config.toml
encoder_norm_position = "sandwich"
encoder_register_tokens = 4
muon_scale = "original"
lr_schedule = "linear"
Rows from block 3 of the encoder of a small masked image model, named by matrix and row number. Rows with one number belong to one neuron. Each number is 200 + 40 x the weight over its row's rms, rounded and kept within 0 to 999. All counts start at 0.
After each neuron's rows are labels from the 100 images, of 14848, where the neuron reaches its highest value: "top examples" is what is common among them. Only what is clearly more common there than usual is listed. The data: seven-segment displays showing three digits.
# fc1: MLP up (encoder.blocks.3.mlp.fc1.weight, 960x320), inputs 256-319
# fc2: MLP down (encoder.blocks.3.mlp.fc2.weight, 320x960, transposed), outputs 256-319

fc1.119,220,314,195,195,333,200,181,204,204,258,169,168,154,209,200,218,146,235,269,194,283,200,200,205,200,224,121,170,221,297,200,253,200,200,200,108,201,176,251,192,227,155,194,200,213,200,200,131,200,200,200,200,192,193,234,115,200,156,202,200,200,143,200,144
fc2.119,202,121,119,218,86,200,232,174,200,244,200,200,200,189,145,141,168,124,262,200,200,200,300,219,200,300,186,125,132,200,200,195,200,200,200,215,151,97,200,231,200,200,283,255,173,236,200,177,200,200,268,228,200,200,200,234,281,239,151,191,188,200,200,217
top examples: green glow

fc1.94,156,180,200,216,265,214,209,187,172,67,200,200,200,200,257,217,200,200,223,212,187,106,200,260,200,199,200,181,182,200,244,299,252,200,233,209,200,200,147,126,230,115,272,200,200,299,186,217,200,200,207,205,278,183,282,119,200,200,215,150,251,180,189,240
fc2.94,251,215,186,200,200,200,217,215,171,217,200,200,193,272,120,200,200,139,250,237,267,246,200,156,78,200,200,200,200,200,225,158,200,229,135,200,200,200,182,200,202,194,200,127,200,168,181,197,88,182,161,199,200,209,260,243,225,277,115,206,192,200,200,200
top examples: dark on pale

fc1.221,180,140,177,196,192,200,265,246,200,104,129,133,219,120,249,303,226,112,159,175,236,211,384,200,173,217,200,180,204,200,234,200,268,233,200,199,186,198,200,200,200,200,233,268,200,297,221,200,200,186,200,234,234,200,187,200,127,200,141,205,264,200,225,199
fc2.221,284,228,200,202,246,202,200,218,244,253,269,251,200,178,200,158,200,183,193,200,200,206,173,201,183,352,136,228,141,200,185,278,151,95,152,200,210,211,245,220,200,199,200,126,142,113,200,200,254,200,200,200,155,280,200,173,202,196,228,175,159,214,229,209
top examples: dark on pale

fc1.173,175,218,187,200,187,200,200,185,200,226,143,105,171,201,200,230,200,200,228,189,218,200,95,200,200,200,226,151,163,200,181,200,183,147,282,214,224,157,185,148,208,200,169,185,200,207,151,200,200,312,197,190,249,200,233,166,199,185,200,252,200,217,172,200
fc2.173,190,200,196,197,200,240,242,196,170,237,200,200,200,225,278,87,146,204,143,160,200,219,249,218,167,200,200,293,167,200,100,200,200,152,122,179,200,219,200,279,200,188,243,200,231,153,226,215,200,200,211,216,200,178,200,169,200,160,280,200,303,200,200,171
top examples: green glow; blue glow

fc1.626,225,169,200,199,215,241,200,94,104,243,179,220,159,280,245,175,200,166,133,200,200,200,177,147,225,168,224,200,218,200,226,162,200,189,200,150,137,211,196,155,200,200,169,200,265,166,164,158,141,200,143,204,229,217,164,165,184,208,292,272,206,199,193,125
fc2.626,140,223,135,221,167,200,221,215,276,148,204,200,200,200,205,234,200,227,200,215,272,200,200,200,173,200,126,218,224,200,213,200,200,140,200,230,177,215,191,266,213,231,207,199,134,251,247,191,200,208,254,146,241,158,200,134,287,273,131,239,200,208,200,200
top examples: glare; white glow

fc1.716,200,199,194,206,200,166,148,207,177,200,202,247,244,156,197,194,229,200,227,200,236,200,200,251,153,141,204,200,200,200,236,149,115,187,151,200,306,123,200,245,200,200,210,142,200,200,167,157,235,192,182,164,200,232,143,185,118,144,117,183,192,188,200,214
fc2.716,239,173,177,160,200,173,154,200,200,200,125,271,316,212,261,243,200,200,129,212,200,199,99,144,233,211,232,170,200,142,171,200,242,190,200,249,146,201,191,167,200,226,171,265,155,248,201,118,200,196,213,214,175,255,228,239,200,160,255,250,271,200,200,200
top examples: white glow

fc1.353,200,197,200,203,200,104,201,234,244,198,200,155,153,200,200,194,200,200,159,200,200,193,212,254,200,200,200,248,169,251,194,181,249,223,257,200,138,152,201,239,280,163,278,246,196,200,194,132,164,200,194,200,200,200,200,257,200,187,199,261,200,136,200,226
fc2.353,149,212,200,174,223,287,156,176,144,200,174,141,200,192,166,149,208,138,210,200,218,200,186,200,184,200,212,200,194,253,150,176,141,143,200,200,227,200,155,200,159,240,200,200,200,193,200,249,200,200,200,200,106,203,174,244,253,200,200,200,200,200,200,193
top examples: dark on pale

fc1.726,200,248,167,200,200,200,225,130,160,200,176,269,175,182,171,231,162,200,199,195,98,175,380,240,297,200,216,224,200,200,160,248,200,141,176,174,130,273,206,200,213,238,205,200,113,200,200,200,162,152,170,200,200,282,253,216,200,200,200,179,192,192,201,140
fc2.726,184,222,174,100,345,245,200,200,254,200,240,193,200,207,200,306,234,200,200,185,242,137,136,217,190,175,200,238,125,202,108,163,200,200,200,218,220,200,295,200,158,132,240,254,200,180,176,200,112,144,189,155,220,200,184,161,236,200,124,200,129,191,216,331
top examples: white glow

fc1.390,200,149,171,200,200,200,200,110,169,192,261,200,200,169,132,200,234,200,200,206,147,193,194,189,165,130,203,200,200,189,188,200,200,258,180,223,224,169,200,149,143,211,200,120,272,200,226,180,225,105,169,205,200,252,269,135,237,223,200,200,200,238,225,234
fc2.390,200,243,223,251,200,252,278,200,215,200,167,200,149,200,200,75,208,188,262,200,261,171,200,200,110,221,191,213,200,263,200,152,163,200,276,200,200,186,152,170,200,156,212,166,202,214,200,200,207,247,260,259,177,126,171,155,170,200,187,155,226,200,200,199
top examples: white glow

fc1.198,221,199,294,209,237,250,201,249,200,200,189,200,150,200,191,200,194,254,200,244,170,174,260,258,200,221,200,191,225,167,194,250,245,200,223,181,208,182,178,177,227,201,200,153,153,186,219,209,191,200,200,265,181,200,200,175,208,200,239,216,196,209,195,213
fc2.198,200,200,173,152,229,227,176,213,192,272,200,164,203,200,200,200,251,200,231,231,200,204,200,200,211,200,200,191,200,200,164,200,171,255,198,153,157,124,158,272,234,145,193,223,185,186,82,108,213,160,200,167,200,200,167,164,200,126,156,200,131,223,322,200
top examples: white glow; second digit: 7; second digit: 1

fc1.709,277,191,200,259,237,132,200,200,231,188,150,252,200,306,200,180,211,200,134,200,205,166,207,200,212,174,214,210,196,200,200,200,200,200,259,200,150,225,247,226,159,208,196,278,211,200,193,260,200,182,167,200,198,165,200,186,135,250,200,151,258,250,234,201
fc2.709,241,246,133,59,156,200,200,214,151,200,143,205,270,231,271,240,184,197,228,178,210,200,200,200,178,200,209,143,223,200,200,168,200,145,151,200,264,200,200,200,268,271,166,244,262,200,128,196,218,200,219,123,155,200,187,200,189,166,123,183,133,188,215,138
top examples: blue glow

fc1.469,177,200,200,145,200,200,200,200,203,200,200,182,200,180,188,87,204,243,247,200,246,153,200,206,200,194,195,200,173,179,205,187,173,200,200,181,237,115,200,154,177,187,115,200,200,109,143,152,276,200,211,204,195,200,131,264,186,105,193,186,200,108,226,260
fc2.469,200,189,200,200,236,200,158,233,200,200,219,200,169,200,200,212,200,162,157,252,189,200,208,110,205,183,294,216,304,260,200,200,177,200,200,161,187,200,208,277,216,89,227,239,124,152,200,200,153,154,265,234,200,200,244,200,169,287,218,179,156,200,200,280
top examples: green glow; first digit: 6

fc1.710,207,200,243,221,200,200,200,200,200,200,210,200,200,271,113,200,200,179,200,285,267,190,141,149,272,133,200,177,200,177,186,186,200,200,200,200,200,188,222,296,200,142,223,261,156,177,200,194,169,124,185,240,200,200,171,245,175,144,175,131,217,249,286,281
fc2.710,149,188,193,195,200,200,181,200,242,212,217,206,181,182,340,200,201,200,216,193,200,190,200,118,208,200,125,136,200,200,200,122,261,203,260,147,200,222,180,91,182,216,120,205,200,200,200,200,200,256,216,178,200,200,200,200,115,263,186,202,229,243,147,166
top examples: blue glow

fc1.236,213,200,170,200,200,200,264,200,61,200,200,200,200,200,118,200,238,200,200,231,200,200,200,212,200,240,210,200,164,200,215,200,200,143,218,187,200,316,244,200,200,200,202,200,171,265,200,221,200,231,200,226,200,200,200,200,125,174,226,162,184,200,259,215
fc2.236,175,200,200,200,237,200,183,273,255,105,302,143,136,200,176,275,200,200,240,200,244,200,200,299,200,200,200,200,256,253,200,200,211,240,200,200,200,251,296,225,216,192,186,200,280,140,200,241,209,146,106,257,216,200,216,160,180,200,223,200,204,200,200,264
top examples: blue glow

fc1.534,237,139,200,200,197,234,157,200,261,200,200,209,212,190,171,155,147,169,186,108,112,200,194,200,200,260,209,152,200,200,244,293,235,200,259,168,202,200,200,96,151,200,279,200,168,114,324,223,211,212,200,225,121,232,71,244,200,98,200,230,202,201,184,200
fc2.534,187,310,200,132,216,193,252,160,160,193,178,186,200,245,200,327,173,202,200,216,259,200,200,254,244,200,200,207,200,164,153,201,297,238,200,200,200,212,243,245,149,249,206,149,200,200,171,90,286,140,200,173,222,196,234,232,200,223,200,202,209,200,234,200
top examples: white glow

fc1.13,188,206,187,200,278,177,200,139,193,171,207,191,140,200,169,172,217,250,200,177,188,200,243,200,156,234,222,193,200,278,245,159,218,200,200,149,200,291,295,200,165,260,152,200,200,127,170,215,148,231,186,246,200,169,244,190,244,297,200,247,216,227,247,147
fc2.13,198,139,217,224,221,211,200,230,296,200,108,101,200,220,217,236,164,145,199,230,223,154,252,244,304,200,303,167,241,217,172,323,224,200,205,200,240,242,157,200,273,198,154,120,223,221,200,143,169,167,209,200,200,200,255,207,200,169,200,200,138,213,239,209
top examples: dark on pale

fc1.217,152,200,200,219,224,200,200,200,200,195,200,229,200,200,200,200,237,167,200,200,239,200,241,196,192,231,200,200,261,200,145,200,200,233,200,237,167,299,200,129,179,200,200,200,262,200,179,129,179,224,185,200,141,193,227,158,238,200,264,306,275,199,196,186
fc2.217,257,159,285,116,155,193,190,195,163,93,202,200,144,153,201,204,181,190,200,200,200,214,200,200,200,200,259,179,139,200,212,200,181,200,200,190,200,200,182,200,247,176,221,141,200,200,200,177,200,180,262,97,225,200,188,266,249,200,200,240,200,147,34,200
top examples: dark on pale

fc1.402,108,193,231,200,221,177,201,194,209,200,170,142,186,200,200,234,167,148,159,171,128,200,158,193,228,144,249,161,111,212,155,148,200,180,200,243,200,165,247,80,162,200,200,267,200,274,200,254,234,177,163,229,204,264,200,117,200,200,224,169,200,200,245,188
fc2.402,183,200,149,242,200,205,200,190,220,200,190,243,200,219,209,200,277,200,295,173,192,297,225,162,250,208,84,190,200,200,157,281,184,200,203,154,200,163,135,253,182,204,185,138,129,200,200,198,202,200,121,210,169,122,200,166,232,185,140,205,127,259,218,200
top examples: glare

fc1.441,200,188,192,165,191,270,200,261,171,200,200,154,242,200,219,272,200,214,208,200,195,327,146,188,219,181,123,180,166,149,252,227,175,209,200,160,200,157,204,234,107,196,200,200,215,200,200,176,200,200,200,168,178,200,182,200,200,237,200,191,75,203,200,171
fc2.441,200,210,229,182,222,233,200,141,274,140,179,264,233,221,136,149,255,146,227,196,166,149,236,234,252,200,200,276,217,189,255,159,200,281,290,262,214,219,200,200,202,200,200,200,170,206,203,255,200,200,193,221,200,200,282,140,200,49,149,158,194,199,252,225
top examples: white glow

fc1.576,165,165,234,135,156,183,245,103,136,219,269,200,200,242,233,224,223,213,200,223,200,213,185,205,200,200,200,145,155,200,235,267,215,222,213,208,244,170,158,184,226,147,133,211,200,200,110,145,212,114,90,207,226,234,203,186,143,241,112,200,208,203,255,221
fc2.576,216,213,231,256,267,200,228,194,200,257,261,200,113,235,190,176,200,281,200,100,211,216,200,220,211,260,155,199,182,200,203,177,198,237,200,259,276,197,307,255,198,180,193,200,200,170,200,190,200,200,259,232,200,172,208,180,171,247,200,210,239,200,200,200
top examples: glare; blue glow

fc1.432,194,310,200,234,200,200,194,235,182,177,200,279,200,200,119,193,200,200,223,239,285,265,200,206,81,200,200,201,145,177,258,142,228,227,200,200,200,200,270,183,207,145,139,140,261,187,200,155,158,133,194,256,214,253,203,150,215,183,165,160,200,202,200,202
fc2.432,197,193,248,176,200,200,155,108,200,214,200,200,244,128,206,200,200,224,200,131,127,218,185,200,184,235,217,200,226,200,200,170,145,200,200,233,264,200,200,128,112,200,207,174,238,200,272,217,200,266,188,236,190,149,189,200,195,255,179,175,178,200,224,240
top examples: glare; dark on pale

fc1.628,276,294,191,200,222,200,249,195,149,275,200,142,181,200,217,200,249,184,132,165,200,110,332,215,200,200,205,200,200,200,200,146,248,221,200,153,200,201,200,167,207,175,261,275,100,200,200,233,200,272,200,200,211,229,200,200,200,200,238,171,224,217,200,78
fc2.628,225,200,200,267,200,217,96,284,200,200,160,200,200,190,200,116,159,141,146,200,248,200,158,184,169,229,200,234,200,265,200,238,200,137,171,237,200,101,155,238,200,164,200,200,147,200,282,183,143,200,196,221,258,193,242,130,211,225,261,193,167,229,215,221
top examples: dark on pale